Weights of a small CTC audio transcriber: width 128.
Rows from block 8, named by matrix and row number. Each number is 500 + 25 x the weight over its row's rms, rounded and kept within 0 to 999. All counts start at 0. Numbers have three digits each. After the name is the row's rms in percent of the matrix's.
# k: attention key (model.blocks.8.attn.k.weight, 64x128), inputs 0-127
k.12 098:486499507527525509446527473489519487506452508488488505502550484489534478491493511483492497452484512468505468518525501481542482511518534504471494480499504503510535496504497495476509431477478506508465508506495537459470513530475439507499436515531472528527491517508493498487487547540472509518490527469453479493548525519521523473487522464549515515474528497505477453490519519515487458482522
k.13 094:487493466504509481508476499477509468522501478488482507508484464477521486470486471481449510516495501520456465496492556489466490533471488466487526433507497465474504514520507516481491481497489483498507495525497566494509491529430476503463519506534507481515480522541489477477532547552503479491557525519530527471471484494483488478537492518534535507503478456494485521533506491531494516501458
k.14 097:520496550492466488542502523524536502513504534481508478507505519540464472526509537477472465497525486510502524526512514493476488510499556522482467499470510459478480465507531505522454488529516524448500515499499492512484492525493494541474484512545503539494503491519496447506488457525526475503505526536472520513509551484478489509469535503540473500519525518499416526495486500518510512449482
k.15 099:524531509511551445506516442485480491499486509512499504488569554496473487493506485459519482567524507505492514445500484512517528481503513500462558462499504469493535499466497467468474523500484478496514520503483473523491494464538503515563500489512490531509496521493489511517500454482516521461488528518497496526517482483475506535509439546508498480498501523509501522532488485497475473522515
k.16 099:533538490539535468518491535550489513492504511512493533503508474484510494539530476499547503498526494458473500471505564525486519479482516491497525511539508491484527503502479504509497483518491536529483485507499511522484513507524446545490504541470516513478503519493493528510467548489473505491531445545492512463498466475463513486484436512499473477467531505443491498528445476496474487483489
k.17 116:499486509526548533477520501506510474501491483539453488457546480502484494557541526521500522504540486478455495484496511527492493489510517487515449512524503491517516493465519462508521517499525499494499477546505486521516461481484557520509474460513506461494456516551542483514439536472474457498503487499475500556483508451528516481492498513504508478555513500507495538505513506506530499509500
k.18 121:502476522469508494525479510491503528497493496526532520499503503531530479487445465496492479449487479509501526503468490500496509517505548472461480513445557511494491497490476491451509481517516511485503477451512457502495505480494473511526530528518496524544498513511494499491466496529480524507522521487526531530464482530495504491532527463483513538459504527600477482472528513490499454473520
k.19 111:494523500511484460523528454491538497522512459472534506549474526499522510488479465517485498497469500536501489490525510433504480501498442493498493498519470511509490475491484498526543466536518541517541487502506489504494514488507460461504503533461485514498499457492475485520480475476510506475483521513503534510504512489486480480502540468467503538506536508481474458475509554532470462468570
k.20 108:517520474502480509505508458554488499562500485516535518478494528502470510526515508500454456481453486458477468497524470487489510474495452513514470477472463464518472491549458483510475489511523509512537515523493543507476487471525527505444526517467503476485523484532501512513506496520540521485462456491460502467499505496494518519524501464487474495541499489535467517531499466497475492529533
k.21 101:485487515496489477524496480508469495514527500492499445474485510496477523446532459522518490483492502491477490470491467467545495475489478475532479494481512497523512469474500488481521441490526520510487456542519515459552514495513531476476507492466493490480526535448525481480522509452475470523503480502502526483505455510461492488526502534503533525485535496466468522496548565516508491470534
k.22 091:500513462519535522534499520486514479483475471493499495466482491501503493490521504512501529508521487560512500491509522509473520492462515535486563504483490544497436506512531511524469536494478486467492486531512519472506446500512525507495533535489491542543489514474454475481511481462492487493468485495508528513495508461480449463498510564526534484549490490512470542474451503515497480470493
k.23 096:505517512504472512502553516475492508472455489522496556504547495512539479496478493509524513508522491469505512519530538469502520509483495533517532503520471498465503504525491531496511489446518542451519465470503517534523469515530516510511492527578526511493475506504485483508510582522488465521528508487504524507498548520495497462503495501523497497516470455468548486496502513445513511512517
k.24 104:546499488500504480469447477462460489493496536541490504513483522495509498483498450545502482512514527504503503520454540480538527503554497490467484498493510513455498490529519460505527496485510528522517486483523528429506492510487450543496515495525495532526523519498493473509486532478496441494484537534482461526526496519539493545483481522536497507502483519495496529509528502478475479528452
k.25 106:461510501484510519520516473515461508538474538491529505509473520507528521501490473487487507488493467519466518487490496490509527498455518466529553522527496517522484541453523426510465495478519503496483468464516512480477461484482490503559536466533522468505446540499498480498490482444486465470519506520508492497495471526476509471500531472465497536532493488485473451507523512502496508485467
k.26 095:509530432457525500435496502481492527531505532512518475465475490486515520507476515497489498484489523484492526484557475498484495506449538513490514513498500483551490483541516487535523453458448479504533501511520542506500478501535508466514472524520474517491516520503494505481542515488520460518500483489511465533515550477516510491477486507525509535470468526540499475467486522489458485492540
k.27 093:503492514539469462507529456514486510529466433475467488502491525515501486463503480514476520546494547503490503557534475476515560512517504487514485483512469521497528477506495543506481524519519474480471500532499452474487533524497518510461497495469506514537508520500493525524478504463517480474456464497504486501497522497499481552525529530518489459500522502484510521537483475472451453501470
k.28 099:483518510480491526491502526504496533514536500492495486517494439484493513480516524519498520514546494537483499462466495472521512509459470567496518470526473556493521485529498505495486480542514455488503492515501481491485526484487527508504532479449503464485505503505485534504486462533518460498556506496491533485528457464502499415540535466487515502529526497530508462507529520505502517522502
k.29 107:536541507508508482516481519494472506494519496495503497488502530414473475551491516468500499524447532500461502476495506493506506473522490509538540518485527484481494485519482498492538500490529490486483514490540510465528489507509469521434509500512533509477525500476532501538514545489476468529556465522535505503513503464467543511497458463514458483477482520531486500540516500459497527495474
k.30 095:521536462474482486455507504519495521515558474482507451518530473533472490493470527520515525496500481473526534531552528476529533466446452509502541489542501480514497527527517503483505541498492452461516515497515491498476497479462456461498490495491495467495522538523527467518494517506497521456515457508489530488531471462494491482530538503497501531523488493464507499476500498509486512456505
k.31 088:525506497523470509522464484504541515493526524471476462511513496503518453488498461478437498536509494471473484526500483500496527533522467482491491461494541472502522499483532464476506506538458486505505503518543546506537501482499493478485467475500515529482486501536478500483509467443485529489525487494553519485468478548464501536488566524511527505538456488498482499492512528461480509514509
k.32 104:522505481506501498526463486497479484525529533485449522502524524498535502447523451509464497521503501518499506533465523472514462537470502557516520501468496496464517471514490479486495456483486539473456507530508482472542522496458508511522500558510495479488527542538485520524529527489455522480512456508531491472502489548506518478527490504488477530492495480512492471487512517546469474492471
k.33 116:489465470485483535511506532534494474504517472556514546486488512491505482523501525497523501465543514457500541510505503558509516452507514506445477482500493494476474489509514486522530459500473503503492477498485538496477531494551513525517498526559507518495527481485482506505525511485491504538486507425482510482514520538537468437535480466477504493476508553496474529494502486511491490525503
k.34 110:514524490514525480482555526571517522491508490535538510513490485489456521512505528467534493532524503503504441503503462533483493508496476460501473500481479492546509499480503512487500429482480516481516484504485525491526473461479518530502510475552478494510526497475500477483489497509513480498439544493470521483506461513499472489478549467487468504500566485473541528493482501492482514473497
k.35 102:499550473519442555461525501502529518473469490515500512498538485498512508555525485513513506515536513490458469498493495477509456512520502503523496514494499529490495494495513498502550439543514501460485506478491477518493507473458552462510539475485464438523493496512510533498506503519548513458503465464504475509494506503486467521487518511539484531468511469490519468449517492511524492510481
k.36 103:459504486480515535539534496513500512501537517504513496472518493439500484505511492498528500531525498491490489528511494556492503474484550484513510540522463488490479479470518520503477518524490482499510493451465487517493545495529536439502535481548478474519465485546477508516485504486501521464483515489477508471519503528539495483517494527537501497490516488452560430534518479482504460486498
k.37 088:522508533510491515496502475545565506482504516495517499528497463500485503518484476557513508461574505517495519514472497449516537518467493496450493494490539513512506501500493521469476463493479492437503537500491486535505454487482521523461528478498490456494480490518480515457458531483517511545510479508463548489493508509484500506500475510509489469463489501528532456494522491469522525513534
k.38 082:486482479499509457432468528496513507513545496463515506536522474522520441528491531502470533505484489496510480532461500469476503553511545518520494500505552493506497519491503530535505497523497539511485502447520443504483512506533524465518480546473464507481526458477480531525469492499534522517508498509507474482476523471495511497533508506480491551483461505485492523481495521524482525493461
k.39 100:501509505487465447491470511527494522487504491532482507525511532512490526467508528483473468535498502488503496536547515466476528533522469493517473501543535482461515527518485510512488483522530547501535527497521476502505509445483522506473470494499497501505518525476462511486503472482492528510502506448472496494488455467449462501505501461465494467476534494581539541489500509505486497469540
k.40 096:530521480492526479513527497530529524509499506513468483494468538526466539537532481510452504496463532483519537512487525491521481490446494463509481463536513530517452473516508485494536467446461524516480446493526529487490488513524507477513524510471527517495565534525495491518502547468483474493493475462534517474497541503506488544494480494508506473475490508523506536510488523528484490488528
k.41 099:519495517481444483547509481471481493527477500523454488488545498501535520512504515498506506507457565488455491509523526490505470465530478479484440501514529525526502498505482500465504504499472507534461507491494511473504544520553450503490523493474436553517490479472514522527485517478466538520454474488528515464484498502505484495482535507483508512505516472467502470538495521495516477522485
k.42 096:467448511490485529505527512431465476546484545464469477505534479522536472535497534500519490444500504493472501497489496500534486520502504502476492469556523551499465504499510517568498509473491492517515454474516473506500526507512452472496484511486527468469505481484470524507461546491499511536476472510484530484471537474484539503479514508467512503494507494506483484508522474528479484499525
k.43 089:493506517483477513544522464492505462503487513477490513485523521499511507520464511521473532542517446479483464495574508494542514475464470505495501521540529537494484503464484493532551471470488497481511464484473501521529471492525466510536455475484491511470513473524496555478531518483495550486476565493498485515484497485482519481495532519515473501487518495489491438495521488491478470520511
k.44 096:490473545475521450481480483478464485481483482515453529454495520540509463469497525550501458480465530470510487526498509487470507496526494485532531496564517505519512496512501528522545527517501503465517511502535481535485490555491433517565520515513465526492540508517493482501488498498499490496514528491471531479481487521525538509503487509524502525487493480484542509524486477462482507472521
k.45 096:493473521471497468510504446517519508504453522520472532476525511513513466487473519548510539492485454488508510470536499500512505495511511547505543488556528467499517451485452482465503527486468487496497543518509482489504535478479497461483515517512482506532513503503487476499483489510489508471513487525437491476484542510477522520545486459505493488528500468465541529512481501500542511567504
k.46 104:485502555527520497491480496458487527498470506496547520465499503483499471520509478509495485535514475460491457471510448490496513468466488499506501510513511530479486504494460506509480480470465510481523538462485506528537478521483514520538527503499498468512490480480477499452500506506491483481464492546476438490487499532523524538517501470470506501563494530471462438495562495520464497504521
k.47 094:479517500508498453527467472470487506533447526475489496479544508517565529456512520550502469511501530518475512493476533501512490468462536504485534494475564472514496476492493533522514467490490497448474489463513550466491512517558485494500506508514483491534497503531474513490512505494502508482503483507526507512522502493521492515494459517499510531517496457490528461458528551544504514470500
k.48 108:468523498462561485519511490525491493481505491489476507522498506512498490533518520517465469496508535495494481494500472463470509466502511425518514510511511498526488524479544478554521521519485495512485460486495515510525545493517497464498522442499505511505518446457512484502515539498520452493466504495484505481441493470506490534516521502531496478514548490502477459540489518555503472527455
k.49 113:487476524510537480489515525561479506478511462512483531478520506469526483521521509544520519535479467492539510493506487519513471550438463482512467508475490527481526507457500509484464482513524496477501498507485479484530491492496510481483472483510509497495478503544459441486512509470520521433494544511539519517475526437539507453490498496505492522512492538492516506482527518503489501460466
k.50 114:508512480503514510480494492516474491519506502501491513521470470480479527494510490514504502483500503503470462468498520514514496473485496471455451527533513567517489487530516496556508458507480516493473513465489506487453494454516462494471461477503476479469525516511516513551501535497473450483518448512499524482508478520445546477464489505479528443525526519516496496543542481527512454502514
k.51 110:550497503494451487527466449494463508438480488495532544522525513528490455495469500485497489527466517532479504471481544483517489510481514530501544525515521548512520456499492550501494526490545450486490514449510479523521490501515482521512559503473519533504478492484486492473502479516501485529496497487500533486497495517471507537533522540553464510489514508512497504479476491495475514518539
k.52 101:524541490538474545449494489464491514472518496564462511520540466505531485460522524490510476460496477501553501522513497495491525506496501484457480483478510507529492490499514464487482534495462496487554497505540550487501473475500498518529483490490534490469473508483452487531494494485517477487475472547474513500511528528492475489519486497482531506549450520520510493516495527460518516466464
k.53 096:519517493495515523501526500507480490489521486533486540503447475466502530543515491505498516521491487525474569528454544498489480500520497501469485530491525476501488461510512513488532520484496494525502471450554500512514459492508487515501451433491517494462491500478530504482512543475508520546474519492476526520518454527509432473502534506479469471483456516504503506484502467490530483511469
k.54 099:509520512430462466494478485508485510496497507521517508515539494537544504478505477512457493515489483489504475484502478501479494463523483509498533536535563475457519473469485454499511509508486507511493481467516474496436508478429506486529470523526481529521524519478507514498481485493507510485482489513490498528493477502518509517510509512557463514541496516463446469528484471464531454510472
k.55 107:491491510517497499484488479486415466484534480523506545472483532510491482495512458474513500492450471489503516492489534504489513501447502489489482496518500493484510427526528477503495489553501529537481516487533482538526529507511514515483459536462554537519474510485470514495472499471512527500493458489510512498501476498481490450519470490516482479542483506476481524509542501462475469520462
k.56 104:493515444473529496493535476483483527501473512462486519534505478491497458513504488515501488506502482537469521492490514488528595446488528496457534491526528525541486506502478537506552499495464504521473469465495475496477492563496490472498515486481490459506465522479508497508538520499466481450447465498540515499506519541503495518464480510519479512494491518519499475527491523493490488512494
k.57 092:500496477496516506504513510497476521508535534469507497492486515506560463558457446506528506511456470484499501506478466515550534459499461493461492490531507516505478499491487510464493475518503517491519484502500518469543492512470459485517500459445499536478493516475496505508471518506479568513479524496458509499458470530500503527486538517564511509479509469496495509452490520500501496505449
k.58 089:493531509499464490517517535521557548500498479489499529496506499526512501537482509530536485488481492462514481529518517468460495542551468492485533494523534542538500492524477548485521515520499510480509510468526495465450490510503521454495505493462476532486490500481500516516536476548466481544457507500470506482476480481495469476484523485486520507550445485520494555498497463498496507474511
k.59 089:474519480512532517509483478459547458487492520490483520444535494529515474494497503524479492494505459487480524511522499509539483501522466458507482493466487501460512526516513498480516513474508510501485545514469508485528489450541482473519495482494490523475513530530466502502530528497522544546496490519485483521542507506574528503500521497498474489501527472492496512496485524557567469540543
k.60 104:500513485499486531535498539510430493497500507529508556512487519486471487514483541538507461523510474491542549534474520546465503504540471502487539529447498513538526505475539490505462487537488496503501507493471509466490503491493496515547466506531530561495484530461480532509538494500535518522507523479474487468514479477471466467514500511500503478502475508467517516514486465496495485467510
k.61 086:501485473507500508519503510517561521514534473509504524492515508501492469514463525550535508466504478513483462554489488475486489530498518482490509476492517492520495475497488502480478498508473511509528557541498517505507488522461502478463521512486440490513456492481441537456534534515469517503519440475471531471507453502495526507498507524495516460523500530530522490537513537528458493496542
k.62 087:506505550528491509513497518490459441483550501468504520536513512499526520520511538483493519490483497506519475540486495503477494501494548469554501498443502498501521490538473533506506520510530491478491498491498497531489511497471484508485505467505490485501448510504513466529487488506447474568501501509515544420487494504544539525537461532488491461458508480477524504482494486502495474516533